config.toml
encoder_arch = "vit"
image_size = 64
tokenizer = "word"
vocab_size = 53
encoder_qk_norm = false
encoder_experts_per_token = 1
encoder_shared_expert = true
encoder_layers = 8
fusion = "cross_attention"
decoder_norm = "layernorm"
decoder_norm_position = "pre"
decoder_qk_norm = false
beta2 = 0.99
eps = 1e-06
epochs = 43.1
Rows from expert 11 of block 4 of the image encoder, named by matrix and row number. Rows with one number belong to one neuron. Each number is 500 + 40 x the weight over its row's rms, rounded and kept within 0 to 999. All counts start at 0. Numbers have three digits each. After the name is the row's rms in percent of the matrix's.
# up: expert up (encoder.blocks.4.mlp.up, 16x192x192), inputs 96-191
# down: expert down (encoder.blocks.4.mlp.down, 16x192x192, transposed), outputs 96-191
up.60 110:527483482504416479450488523461560520457551527483491527500492504513496464517506503545520554528503534406503525564476494499427463482518504567477540486542480493541494528468539491573462463446458505484520501440451515554570475489565531433587502508543526499525525378469453541506419444484562508509
up.61 104:436481428506503454523546437576485495485542507474523510475508526491482469519492477474571451501524499524447513457496544458492560543502461516475544482438535528487492554549473522500496575492468477577484569514619572539523561615505478452462539405504455512505526504492521533461477483548473467560
up.62 099:460563557477412476493443581493474455448491482494541557452524540581499508489468564493448491539467532540527464464476461501448495527458551444491505575436455488526542434490472539534426507462562449403536489508504519488497479454501528456440464531445570485497540547492438432464444503506498425518
up.63 104:454462503491473457529493490480483472523478491403530441497555569441558534498439534517521471521508469437513462493479516489441539511444536436497480490463488457528496587498468547495368499506514476529555553498439476505472488480558505388501504482521543514533472449484487461532426493549544437583
up.64 099:552490523487479468473466502461540520507523536417629476489568522418503507473487455457506484517499515443525553486503519450495546467529475467557401494463492525549475568528452587496503469530507488551539558553492534515571437497532516449498547483629540524532469477497498500448467479577520437514
up.65 109:591473456540583546496441511480573493481517513509450561472502483499476540528507499580459513593491448489503478434515535489473521499461518531386533462517486559443522456476409504469496483525481572502464554526473504543520507400515491501482496476513604522538518503428483480515466398467516484503
up.66 101:494510529470531536469518522575506541493483531474563448397511454475502443462449508498542447472532541483485454445530532479459525536537473487510445460540530477523542511512428575491513486501505431522506527496516487551502504510502585499504525448616472480529484547522517526435503513469482423583
up.67 092:541498524476479508544531510454489560392531567499515458481541537536571498490488445473453524506462503526492557457554476456499520504526487488454503522474478472457523494604489533537516567530465485533562555590482487536480466536532598524519495473516478533501488512549537545475483528552515487514
up.68 105:564533480502502400547469498531518537516484521456523556454560462543474525504485485522539510489544529450484521495474514495532579511450575524517528523513455497562469435488536497534473489474480546597473511470525464534536524527490518467539594455387523490479512438445473582518412500487492509490
up.69 098:523464482538479523430443553493501463465532569453470560524469506504616495508560383549469462540470524542486557494470515514437486459426474474498481436431550498473454445508556476529500494519439527435544423484497477537459493524503485447549505452500545530464481468572479496475507440501499386509
up.70 098:488508470466487517545468543488548493577500482434523529553533462442534564444441531516559511494527485451482511445463468539506439536467609522520473500461507582488509513454480547487472545459565425522468552513556494530497490477520468503471509491585547501544544528473502508508501452519553503577
up.71 101:410494489568549500511494481460474436509460477489537505474529406415449491464396518605601471558516507498519510495462522475516482483448486498409473518501550575458615447495443494463451429504533419514502541495519497497531556444475496507486494496531542526523516485417497471461438461446520473495
up.72 098:491505502531473494477517506445488538496571558500531537503483428565567468521497369533489523545443568553526523482520499542434463516513473551471483510517494542404560453542582515495503468521412507450544528509558507514521498470515558489566510490507519511491539437546452493522508539500508456453
up.73 093:528453489524546514524503483568503516570578489479522490470494524391529472486466439474510458534518487496442504448512544477480535498504483445513509443480491559513427550488500457509493490531502498601524548475524545488507518578491485444510533419523503464482507498486433514459538431537518503571
up.74 098:561485497501552555482512476477578471516594488503568616502528487483565549439496487473519493532435483456538455469509486431513451512521559558551482546523444535465568547495562580485529544529537468529510530515520439498520482393494434508454504529537533524574510529505486408500476442548569486487
up.75 091:502486487481490529514484498524504504485489537467588482468514501518572451477456506464523441487537554501494489438524499509493465528514440414508517504501457495488486500496437517496541503485492447521470517495509553596496499542509547467561541465624433499543506535566498523399552495515595445561
up.76 098:412518482425474508476462544520536480442437511502574464466478476451511462474525510469508465426528570506529419495464491476549526561474475515452516534496497400533609486441499516488458518483524418494495451470487443512526482500500495525494535580506442470497464477524559462459531449508537472608
up.77 106:561537488497522485470408540472533426512542504432508541519534484512487447420480501519570473471516455484549458482496505468540489494530485415477512489472501548470469531516487520481491496538474574488519505530489545520518504433497508550443543487632540519422488517524522492414466480586534463484
up.78 111:505520485553530491464488480537440583433480530493545523460533454542503428496463389469483487551443525543449435477551489546562493560449490492474515476533475536367576497555542564478488531527493486518555505565577542499478541542513508566514567535508474482464509527522531484505499504509464521519
up.79 083:554514507470458499449463504526544456522592542405574530423526506543508519498508523471496442487469475524514512432478520444471523533460507538501483470472513463527478468543533590507465477534497541448545528553533573456551454484516522509536516452646538510497483512512447525436486473510547477560
up.80 101:538561491554527530477459501496529434548489526495524486485506535544466445417515437590544481487500528525479453460487513529474482558483471540515506561554496518484574511484501483422466452520478563437513482563509533519502488458510510530484474511557514480446490513398505435482467484442486530476
up.81 094:525539494546506469495565466489485449537477576437513561452573525478495546480393453521466459555460593502435511460511460492510476518447522483522515573428509464474524489544556527523492487511462510520569507563553508546476472466505489528512537452514468509476534509552546402399476464511594443543
up.82 092:533524489430471484563509497558502506503515514467576477454506513456477465485435529544525549488531503515497451481459477544492481519488489462458475513443457485498580507477546556528504517512544478568483538521578439509502488481501526542437554504549531431465534532521501532474496474520556464585
up.83 089:477475492565490491475539495464542480454543535506492548479512413572487501495460454548478529522445489517539503473508495461510420486523499541397526542519523592454596463542558509492475524489458469493505507491476486458577508496472521462484500493460522501577520468514427481458447407496508493469
up.84 103:508580524453526490531497567500499467514454505460570510485574450439558543450413519579550479499535484466496553432474477510478446569439532600536492537503523530544554484434519542434426476482556450536503518496551505494567512482509500512462574469605471507559487477437497500529442468492509478566
up.85 082:459486501474537504529512566508517408492448511517496449505549419502459461447459514488536491499503453536485514445491515488578460572526524547529490567472521511548569531451492530479459548426532438546487568516450598474551505456490546482482497488487416501534526484490481504479433396456482545507
up.86 095:478511501586481468505558371489467501496545585471523452500553542502555457422470440553440522546466533466473503436505476496465443558533481491534456537492493498421546488521504558526472489486459525514515532574483485544437465556546502517548487509518477473518521477522524511498505464567496563473
up.87 114:446575485486529519514418454509471474489465501542515401485488529520558529411467527463529505477507509516473476533543543488551636457496514457491504479474427527513505477556484510451448536483492451524488490481540491527479529524475515504425527479424552486492492478490583545460401454606509488477
up.88 104:642522476455485459495428491457523457503547529440523525510515571523498442447486519562541461488503497515540522462508505526514533482513505411467511479471426540520425484511466502544529488521449538446476499544421554529573503435477538553555573469567528480343500449487473530460478503568527474495
up.89 104:462528488468473440530518578553490461463470487480534491449562547538539510512486509440483479449489524525492537448501422489479445586495537586530494561470561455527518479482497568505485529442582440478494499509536576487504494561521395492485469475539396531531462510487478495449505447541500538555
up.90 109:405471496485552507528534488469488483501529545535489495454541433475443494411484503526545467508487470516489522484496522531548521453519528518461495491513508591437556499496483528528450516440470420493535601527510498485486486441520531547455439466492491475414611546512489487491410449472528506466
up.91 095:531543492476532487565574479511472532431467619504494521477496518553462513465523535492510523551503542514462510526493458500510523508541572473488441506461538523529567519524490496523513567447472516555530568560541516540481543523488617491458448474505496491493554533485511529499492473466521455516
up.92 102:461528484488462517531495425483511484522545532499509489539475606547477494387527456539509508427483582543527433584499459531536499470476457454493507480498450460432477460495557467503467497492475551492521473487499449539502432508495551527498520523521481570445469495480492491578541473476559533517
up.93 105:559569515571552492550529453510496546519524533498561510470495502470469487448507506499483444516530474479481463489510494524460495592452514592509523528512487456470573519474549469448470517468433593571466627498555508542534428519516539490524572494566510478480573511437386518537536509503497518488
up.94 102:462527499483507489471491543523560499487497535502574504534471570578458552509519558458552482444580536506539472533495504516431532573533523489504445474550484482566468530433427495504550533491503510470444471467479522526581530500486499373509466535484453520534481454401409565507567505477496475521
up.95 091:505492414507495524471504493511428489545521498429499540483507531527490496522450532453531433507453501507481562555519469541549499514442504490449538542403526502372495441497528526541520517499476519499563509522602582494461512566525426435571492481455499562494541459499506496472504506498543459495
up.96 098:454453515479525496505551533494491498512555496463546524498544424560539519441449451458525497462507538511456538464485497496586465502526510502507546525445472472467468552510570535521488527485505488589559528535555578508499521483488537546496558457465435509487565525576512461405496476457484456550
up.97 104:438459509509529489487557555528454470483530535530468562505460402560524468489554553473551537514494461450455477524478526509520430479545542535502473527531560531536473493457556481552537480482421502522542566475493573476490550484499539402505462496456499491422545575582487496470463445442471453444
up.98 117:470493533482522516491565414531528457556478551508560460562508492485452499487517530562501493484531491520510513489539442499539403529525473458566483458488445451453520480498484476471548499505506529447521471526503578418521515426497495538555459517616414516465579487513581372484552492444508480489
up.99 107:516467455481479511483544537550554498509531513504482492534454581486529538510560437595485492504463595524500407507488505514485530478408489505489537473467545486447485438492491484507409488477478581467528474511472561570476471532495471516564492531486583545464489437476540480531484380456540538492
up.100 107:547494493499464563476472497450547467553596483481521543509549506481518512396495443461506540496470510486543461450508422496524460544512573501498475582505447503485544580491602534491511589497572496500471482517565447522488431482524497505422484536470541485519494498536530461537526472554485526570
up.101 104:526491517431511551553442533486556460561474494430514498460559562527490496519405548461495486467483491494495461441522468482494538568458594494476437503494441474530466564468513580482479601480535513522476524534486469485550481476507544448474543498506441541490512487491499478487460525561517414545
up.102 097:522504477453457501478479555441488452538504476400488567481529476498528519415490435474500464484449461540493494477509482493515468566479487525460504495490516503482533540498690522467478606497518514466514516546527549502495450474485490499489502491546537534553491518546493458504467481521515476499
up.103 097:522505484483460470435418518492503487493438509531477510542513576546520500468489422509476455484492528544465588535459495468471519466471446508458464552535511553474510533560521498470522521510494572431535431543533512520476462462462436531474503535502524517468467475422511447499484485518514460497
up.104 092:491443513465463494440508568478454485487560543441484547487485450490551479474498473529570499528475504485427502537494528489532463505530490511455562443510489539513462554479638495483516500487435509533612552492509525464519575522509509442552487456459474505546523477568451473471472527468530493501
up.105 100:483492477495517517515599455527528491563457540488562447563501556501470569431473457553478471483499481543490507509494433539500437480476497467545530454484487511484476484474486473520496485519506481434540460535499634473486495429496452542510482524600434553527532444458521464535505429484558571526
up.106 096:457507508555470497514522474506502459540553470483564610500481515447519548475549522540527484508437627493517360474485478507483533497417512545519505557468503466484545430488485526498403454466549490476512537486480466498503462497528472489519479540473591468444532504525491488516489463466560530474
up.107 113:633564514538544494464554483553516496528485541504528471502483581516513463424498420497464470529444471497479407499517481532516536557464448551530497588493532483398498472485565535472472483520465522456541532555523527528442489479540507556477506512534487515455521541489548459424522515499493530461
up.108 098:570517449450470551487471511473500495488523467486517536547543495498494555398479444519554483461497481444507585458443501530488467464518546527422435446507493565502508508481483486468488586465549540433458488494568469499504506460481427490445471459566551478553495503447431515531496455531547431569
up.109 102:571500452547495468519560490533504509495559504477496545500501521566585546532457495482457417496457494547474565456475509511469477488467513485536549552432503494501468466589542534580510488534491566515524475566586518482477513520496483493548543459532512500536520487534481516426503492539518522481
up.110 104:456512508505428478466438557523524490462517484498474471440503513523514499508500556531482453485465561455564547542479481483466540532453504508474524550484414449569574506477497482570469448487584527433548458510466489485486529489509585460474459538437559488488478540497465422578460509436521409559
up.111 099:515534473471514460488459581478530534497479524489514499481559480506478536494446516546530566489554523442544530555502473480512473489457580565535505552535485450556513474461526483467436473444525505576464510474492506500574527493527549473535574480448498481517477426428520561534469468457504588513
up.112 087:469475481490518501520508532566516501525562485480555503515544456520541494446437482459533447490513505491460515466505573495511511489518528478502504484507473557501463587505524534486530511507520482563559530543561578524553510493488523451522586416530453504493533521511481499405526452522493413545
up.113 105:608552491546512406494487526513459546514448509489533453489518482503465419474431441513507472497499449521506487469503510526509511551496484476576516634525490539510529497491583516453489437537473562484475480524503575474493501487492498585491575495542545515451488528464515465538478463541456493471
up.114 107:575496507509438458468459498486563448493578491444508523467494528475431513460520513468528465489480505444531483457480451471511500477434490459441495540525506465532497456541560501534461518502419563460502502521446491489570407522485465510548552467602492469465470509470510441432519503505523528497
up.115 099:410531474507506501568542465490553463483481547550510504503500512521536526493510496471487547532425526458538426502549510509567534496498488547486515486535468553486612491481425532509481505500547493537489488498459526520449460421486472481491491516381486529566597470537461444534440411487530538480
up.116 084:514503502522456524535454452474535492507496563450537460450549520496524488443452448458439480496447505510503454513511431525512532536483549489471454466450441474450552526549456608538440569459484468498536513552496488515484475503553498528496517496481472467494580449510530548503457447596522484517
up.117 093:510552487540503490542563441533485506449535564557533453468484483455543531509409502525480513540509433481470509506487437548525458552484511461506460516512501535478546480524438477540514553496483526563514538528555468573537469501542536462531605530575419473513567458489481473514546500527559487527
up.118 104:437533476493484512453498412455503522447543502510537475516469536521496489508540492439516500496443509525534445519461474482489538555537460504499449443550464551445551554542470539485488557478511412491494459488538501566570446508506519481505459529411454483561583441462514537477532508549503597572
up.119 090:456564463477516567502489510526580464473586517528562559538487591573460529477553576439517571462512577530535464536463436470496504499552529549506457473524401446537520537503424523533475515425530416445453506487444541469551510488485459494517448497460471509524507439436523563521518488455527568530
up.120 097:553487500514462487410544497512507528524537538477524579499491517506527508542517541479497538544477540447458532536451419494515416535504506581496487513530531445519468524495490515588536489507509547525488496472510515483542567541535522443508535537501440501549552459544537481490526483479525426524
up.121 092:578498485526437536440532481521528473454570527443504519525532594517579547541468466556489514566472531531464493473496487472456455523424469521516509471501501560501468470526576503540443475529529543504533422492504542588517491564482451472577554495494530494542466435477444516546498491529491505504
up.122 107:540525480465459456441427514500573477490481554464500510435490628530496489492491460575506468487473517496471528484517525511503505521471442569421474507513473575449430560497463494461488490505455436458501425548525486503534544478534471584487542510463497524476533488460475481462421490539521486496
up.123 101:534531514468455510460536522486527471554540501466544568562533528561555562455518472574526465487476548468510508391482504588437472572532534516512453500515451585524516509440483490487485505516566481470485423515566535546549470434523457454492484478491524505576514457440418461527458459499498450556
up.124 106:539489469470536487524543470460505473539462525554517482545472538536409522414462430538514506445466524575539501546460386522496484480486505427473486484526516506450502487476542510546476581491500536453502472503491480505470449433492465538452480533521483543516523420477558454549514425497568532541
up.125 086:378491504506524520484522538447472429482545526497479479506563421488490550426438543458438557466475523500489482474496458494521550486533535563501471502469501542504489461472431579499485515427568443491487567520467546499512488491517493532441455490463485468456565517518499568457427466478536529489
up.126 093:600528492510520514482450489431535455542567478555492551520506484505423501405457482521501471505462482512524502499458480499491485483502504507407450467536490550414506507518551491473512578489475604448452525547502474482506459427479499511497484470543545486502545554468401476494503507493505506441
up.127 093:456432493468548522499522524537511423530499581526497546514464508542466494496543499494552504475520457504450509493496479510519463509558497519517468502478498523484451533466515491550554503467435514481543579513456602472451499428500527424539444502496416503352548561534578456475498445423518451437
down.60 106:468460522528442498482478500468441493503568502437441423536512535511502468530518519443491430530547548503545470485558482461497478451525497392515586479522546560538466423548486516584479454462469486498460591435410481547518451493509526411560489482460509479455476473467554517543590493486503459512
down.61 104:544516498471492511502523520546475502522510560518451501552517565488524537497518449527473471547504534516503477541510463533580501527509406521599568506532453436497468538457528433468510450484432537562569512481511495541456464539481475488504496432446471502516483489549564486456524456527601502489
down.62 080:521569513514588500470454431548524482477489503555551474589497490504513455569531552552494541459495532553492488480465521468443436564476487531519450537516452513467518607457532490450524500507514528532536453536574433490505552562520496555492549520566436481524483489478527518551513516488470529478
down.63 122:588586501560491532467478485491517485451531535556521528544530506515545500538493506561490538475521581541432555483478537479496497512495495472501565530445447484423511489527541516423531514484452553512513466536519451474487520514482387518503558497481483484444527438570478551496514424566531515474
down.64 093:497504519505566496493484549447524439486496519564450469502507491537519606535415464563478535507541540495499541506493513510525463525490471579525478443509468433520481469495470484459515505552460558579474444547514507558511585524497463476529517482389427496486506442493479479545503478542446558494
down.65 111:488444482495499484541578463456456522522458500463496463501528514548462534525438506484487531476450521473483576463530501486435573507453514485527488497511508547536489500494506498583498483471445371520530496528457495466542549531535543473426446441517507537497493535437538478518475528515528474471
down.66 102:437534509563629529501502593449404489505499437498466504510525545527540579528504500476470588489390468523501482539454455523509491527532442541572465455501540447540522522455478506535496498535560548583545523488487520543496513510478475497501415557477430499584462463476522505494511533548493539547
down.67 081:425585482445512525477432461442422454427513573561517490586469452494480507532524554496509534423497460531469528515476474463553540519571546515476457583523463517465544482441448497473551555537477581501503463458565469487505529422491510520489550563496435476505580532487595471481517457509517529438
down.68 112:561589485475482488478496427479507588502461521544470450566524524512466571532511552487396475480557486474552483518466479516522478455498536446564546455471461407533468427506516484506426477479460472551435459491462443512523459542487466456500514492539477500513512512468517496488527483546480471520
down.69 105:506451502574504479481486430492505508548460568502525466505528452468416548471435474482465456560480514423453422483498587566461556480504510449446496482565435474531528504543448539483436516512413489519469503536451503466524519423531506561471552446490500535524603540488506471547476489514510480422
down.70 104:501477522483632533480506528422540380473521466531438459469551443455519519394433486505495463509504537486533510460513460512464495493526486574495469404513483487474562530447562517517462554428453526524508533524453544433514519454523520530441410491450424512455535467526493520483513534539500528517
down.71 111:447476471488524517508531558430484481494467477429536512496482507498495502467405489500454525488422508494449451510476393517477455569458488531457490526434534537464455530432501542568532537487608532479490527487541505490475587462491446500431406587461493506492500429554529478499553508488532482530
down.72 100:504483542519481565534412491505500496447439599504534530529473536406443529525485561485515432525555518486458485433507527539451492507459563511405449511478536464488513525551448494447471575483447503472446482556494486460564482430495450514516577477480476471541586482499529427500533466480500462476
down.73 099:593549515576511510478549501468506516546439502571511477467594519502480522438493429505434524575490567482503492467501449539491484547562486500553542499617471416525534501535507528481406503456411546518583493503469487563467426513506545452509485506406435482486516494501523473482473503521466514491
down.74 104:488509542499581485488533519526509295506579479549483474433520521518480506509436484516496525492564493511491496514527517489527535500507443544524493451520480517489439538428490450495519526500446531512536526515452563477495539554490535482483448521449420497485514517492551544451424479506545504466
down.75 089:474512478527615508516558477512446526578500465530486488489567566477497570526521456510493586493424522514435505499449474533514519584489449551535458493485540466455440595478472520554451474531457513540570508471499489527458501574472484569459444562448443522564492484520529478468460449559540491499
down.76 088:529507498520560482468523485534485503591579412517595533496527541512496528555503508570488545527468477503469506542475521505471515519556388513573499451449548523520424515485486457500537464542533534567549593451517516516468518527467525532515484490504567521577397554442564530440432528493521567553
down.77 106:512524526458521496541531498484551456475470484507523478466491415517523572515482507499460513471529502460463480505532493526536529538526532601459449454572449470533490452486428548506509558506475571478484487496566457484472522522527521448529469526438523527539579509457493477622468486501506531534
down.78 116:521517489385532571511454495529537492535486543484498512479466486508504452473431622523489552492562469504515533516517505468520467565552523505485511525498416499511464535505529475426549496452493546597522587457486532488467428551511480410537495518482509513516482506460529496436498509401518475496
down.79 077:544511498489526506520548491519493510526455512498469465486482452452498546492443471594464504519521479479472528525527465552553478571530468634532513485539414455512540435491562478475500513485511578579502535476526520543514598595531459468523485559454490501559539491434504493551523477508508596486
down.80 102:499418475467562471504487518477602460517406520492518498499445467553430512515433525512460577461490462490500477497479464518484478476488568560458468539503539543479377435469458455501524468512496478532446555523520480475520549527498409488498531523514433523583473477488549499473502440478488527496
down.81 062:467493471531513479480470442515544497553480571501555426484497505504438439500581499501537516491535541511502453510484494509567395481522531424498534533572423415489588451563493501529526467478444428554533439449501497435522502489494409564536490449506459521540534475514510534493479469529508486470
down.82 095:497501532582597504481557409453404430553508444544481468465580498501480512482526493417446521502443493481516453504487416496441501509486469542571556458528523450500496459529525543572476479470453497510500552458464531488457549536509500543484465521448407505517512468475526490473531607598435565514
down.83 085:503553493469551500525451475474537483448458547508490536530483482437526551578457555541490475442514494520461418454455530531525492575442562512434444484460487467472497527535465502469512536492513545512449483521551474470529529524477428481492530543474462509495561474524544489563499442537475450503
down.84 101:450442519514606503454487492434536491500452439455461500496510435473478573516441535499420430501500492458565455481479493513435446471485549516504465376501572516501489469537474465491456452458506472568437551533423522487539552477501483453520497523441431513511523488463444491499527500554470531604
down.85 083:461514459498512542475472461478553490488550484453455525532511492508499522550423530522441457460523509528508440519434463517547470483526566533436487458465552491490519493560451504518465504417498499514484491513536469561501535555465441435483470584461492508501490458486493541519496482574499510605
down.86 075:486471500423531528520453483502518462471536515517491553488454463522526518481521528612522504487622532502472441552490557447553464461483417467508563447484487521516433522511545441517521523448524565516507445448478453538477522447476529459506527534469536506420481448484480467500527459473544506513
down.87 121:463474498483417499493479554557432550475472498423482498512549434486526433458471530427398469540503477478493433491499537506482490440538475414506519440502506487546466516555472573430507450452430494508454513485445493525489407563503464445555484460524537507489474543495519510415523525497548489516
down.88 100:548518538460496529571527507552522480472543422538512523414505439513504550503572532464447510473463507479520495505475527486573535524587495551489481506549507451609531467523438544489513540494512534466486484468525469441458457542498576476509379474498564492496557524486494534562460552505474491537
down.89 102:522465539477566481494499447535482512574461425467454505528537483520478561559487529549481519495461527487467524472470497545483524553522452523506429423469562479491469577498439501430531527489528495507540584522566521502509583533504504496418422565527502484508481500437540509520538523569490505561
down.90 102:442453473550478545507480512508475413472539520485462548482492484453498480468400490423487489473471458497478493445487444495496516523453486512438472503428510524464547571499483558507492557404530532521456500521554542529497619493489434524418544515482448503457530541494526462477495488503473476548
down.91 096:479511551470449550455522452467339454461492499557506528534519501460514467490506502459452500430417448531440524475446498495475537496557535548510468524517517426499529561465444529509486571508481575439527447477537505497473534442485520513511480609501493479527553511456529439515517536518480536551
down.92 097:528417499459601495517487509507573422496537477506550523384497525462555551423490521447438530514516575510518492558507484462496500431542489488487487434523522523506442520474533442575589443499465466478469520519461530484450496447486484560526464501477503523453527520530484524452447465478522485545
down.93 103:485417476503467450521429530489546561540498545435514541462469548458433467501505500457506505588490533445586496505535488468434493419511484495486590487534505494524439462540494457544517412552483454523464583464387484521463491449545477472620546497437488508559442507503511554417515486508520510483
down.94 101:544534450521548500483506480497525571530489387473476512510585513512480555545511559506424488490509469487575464487483509517546502476499506507596493439474529481520458465548414507518458439456533481563507520570525466500487460618489491467512458444543450526555492525451496517519473512527498520579
down.95 091:478477559485445434486510475565566585534459476431467444507553539514531464567502526457469539562466581464573416487484469533471395491546490489485492497492483465510443532497442545439499455508488499536505477520481540490565462469536466592485453450571516523522461468543576489487555484543495454439
down.96 101:469541463501510501539528551457558506517459548539504542541483591405518563499481471493497514525503526520427526442501472546495487513524478459524527568494499464457472496479501466499422445508490539546570462485460539484442471456523416502524496546463475498507474449546553460442532464515474534487
down.97 096:499547510590459521502492513456494569420463525500445569550544521511504533538483501458451441499469511449436469438484496526482504509460545460431494514469464458507546532526466553516463566436507526458491468531511432526513513487513479495467504463487463506490534477519456485584521494556462460537
down.98 119:535471526459488540536522449474530576504535460565464518480542497461509536480547524473439521512417516539492502460483480459554533519487527540521466526496455483500467472508473474496475507472558530436551529525486502547433457413492554585487455516489555508471510549567490463517436477501510528585
down.99 115:516396496583537552539561444507520448555539484438503485470560458516493489457419454545482489484463526462528486502491525467467544453464501429510506477476532598550474478483526481562508480464437436530492564492484516530497536489503562511455477483527494501498540515493606531425480506516542488522
down.100 114:498531524467615521475540491497509336484560431563497484444527462491499559429430496512484510490480458521510520504488511479525504484507448522501530411528457522473495534406515527514481561476532571478508493506490574461473504493474554550459421541466441489467492506482499511483476523536476496523
down.101 111:564523504518573501415473498520495427490555466571526553582535464429510537520455510519490456476486489518495584496479554512501465493444438464457525412484471408482510555496503514441570536456449548461470504563461500546467505492481472519486541508491414496446506543557470463516526499543473445489
down.102 102:490475488446559494447556494513482411490524509507514542420482448496499538418470495538485496510512432533475558526500497475498472489527440490488491433466533507443479556396527399546542533447552534465513516471544554408393504479463496472487428555416518509479504552544494495465506499435431498561
down.103 092:536451434512527448502528475514602493518499557528559472476510427543444439492471469605435487486536486456539459508470542487529481424554519542447507559493503552483411487465490439538525508558459555489498472484555429497491559464516505456497510510526498525558565501528507517458483415462494491515
down.104 089:603562501548476482515509458506524576484381543482519532572471522482505525537537509525452469524556553491422530483473506537499480543460535426501547570552475457513476520502526430508430454487422535477506469517464447522489446415515488435526497545545527512450520522527424489551531438481454454475
down.105 101:522425503464531511520560462517552523557507403538456445445564448476496509476513460514417532566471550477534488481478516480534504499463514496474459459510511499488465539458468498485470502458522486479534548500434489498441462473474542518457476484478505501480489546574509562484428473521506506536
down.106 104:490437494582496558493524501549505411502540467455501505521524499518500479499471501551487506493474491483542514505533452421453479491457471553535513501450547563504497511463558475533512488518503467523534605407538506528459561550498501503480470554533512494538488459477562493463540554536512569481
down.107 114:490516478539562563530447507515593500529512531480524460465488487534400487450489566468569526500553501447523476533540513470487510488582523550467536524548463555551463474536445504488505448517491542548394531488445496519499484540478463513526542524553470502568564501459449457533510457479469492496
down.108 096:470458567486546455478533478452460444556525485462516458407538434487510564476485509470491458548519448474490452447539513519456499486533516545556505393562477487526452451453488500561524503520498560546475535511482512420530542465559564476497437500444483506498573488472528462560509488495495516478
down.109 105:536498456535509506497595449489587508575438512482547418491531545458415533528448454501517519541528518472519524424485504546510479567537525519490484447507498438534525505550420543449516534535490459572517474518568527421528579518505473537494494527462433533576547516424526481511467517563457537472
down.110 103:559542460538532485412462545480519506503511440483524500589485471495517496553477515518412507485485471536620519521524492505465458472501510454571512528449522539462425508501539482433455433501510498561498481497487428518515488526523429515533581481593437485541418465500507522512550505583455555539
down.111 101:518484469484531480467522484489531502532510474460467511528503530519489558548448557485420439474537476454559461541474493471505478437509511437524501384466528472499476429529477470504455470438492435560426514481466470508533475565515466353516512504424488484521553489450473521493525482559506484580
down.112 081:492583492518541512545589550475514460507463507547475501560518581469496566513495418513509522556465540491454508479464429533517500585536464523545492529530515423462480466476507504485470486530463574568569478465478524497453479541505461503521416529461477461556457455525492474484502493526457558477
down.113 102:467502480504511510491489538481543480548451394490463512461480439491459537513463549513462583497459479519544492541543492493464488517498567562523491508544544536467439448461459511507456467495606535468433596464550442487472487521508406514517501531454506567545452448496459536544407523505431572531
down.114 109:489451508519445490506494504452485472528517476468583503466497494473448491442489485477522495532507596512545483494545462455455541477516478500489601522536579514549499467458484563608475480533529514494479566445453480468424501422506546553529481549531554517454478452556526545473485491535503511581
down.115 100:526501491495565512567545480466502380525466498530433438577521452545436490478496548534493522478556441477493516498509475463523526444525563518524536525524552609506436478459479438551462472540507499469463500489424499472468523558477533518473467530551406506531553525435560470499515498502508505485
down.116 059:525496483452511523546430528530605512430495524544489474480475559518505472537496483518567501501574572483472505514452507471553522408563489542516434465484456501514542482534501400515472540441533495477527440449517491507505510402470521456520491499449457492408494509503438534598460424556538509536
down.117 084:552429493472542487520511491496537458598523463535566484453503517495475428467485486511520562496465564495536494514469503487475509467548549499482458535558548499513466488504505436509521516530430539540535533508479498536497508436522572477559570591496446466543500476454544544468498496472507547472
down.118 106:443534466448474537515423492488514468521547556543461460562563531480497536455511502531453522512501480504465486545539494534569532431546526490513535546533461582459432503551479514499429445522488451512530496488448491482509475557483420558512518502517470511529529554490552511444429436496629493470
down.119 085:520494489484539545489500428484484432551552466425445532554603491491504521484526558469508482477500475461522484486520507557508526456505563509499529452482546538497459551519447527533488476440504429467567569539508458464468508564493537472442422447595473472542535553461521574436481531511544470554
down.120 094:479505518512488527490525495496541594463534523492488455528518529554532518533499497494490456514499518468539472462510516464537452546484507466443537465505465507507463383480442498531504491518509532465491501467409467532495400464499546484554487508463498471526525456542497450588550467550495461554
down.121 095:479489484494522482445524430534528467562540506516541443520523459459473488443494467565483530509534535483473449568454546469552536457471459451451556532474492481488437542494468497511482458556415509487437487472405516498512465467440531506497534491552478501531575484501516522493424482459497415447
down.122 107:539457477503472442506576492488540546547462540514524459439556451590462483536502518480400506484504501437508494554511539547489549473602569482520512515496514530531468429451506487558505474525462452499483511473502452520494480537560569416492510515561503487527522546454527555589482478479470480519
down.123 094:519534495503620494450529483435554436516473415507459433510562460484487643492498545521466489504536463473563517469493522508512475482468522533582507417486525482486444422466514478490480471460521563575448502569459529449503478523523526521481472485515475516550527516437462470513507510542481543493
down.124 105:510448520461509501576541450511584495487544454504471487462513481564545564534440466497414515511522534482457525476504514489613543476516509517459546449480455544470425506421442486571524529515505504481507554421500511496431530512500522492444433503420540509451541556537544552515424448508543457473
down.125 092:465515419578530526452475433510531443491569569495422492510517498517478485459444500490491463475540482481506418515481486507509483416505522440458506464418504552426522513550519536543462491444484469540464491490501461557493557526470447493455509520554461501485510496488495479476511424510557464497
down.126 094:501429552452503469518468482523477461580481473480525479387508481449438501529455520419526532489539426522525442433540502505417544520526486608494488481553524411567490516522454517549545547542467465536470577516521524470535528534549495460498471526512512526486516498468546505530525519486434479524
down.127 089:522518467584431561543526486459528579489509459485473548517549549427500530512506476445502443472433544461483497446476500508516523556467493515481503493480472462538563556497428572557473539420544513455525500537532491546475543504511530522450503486514519494478500535527482525554461502550454470585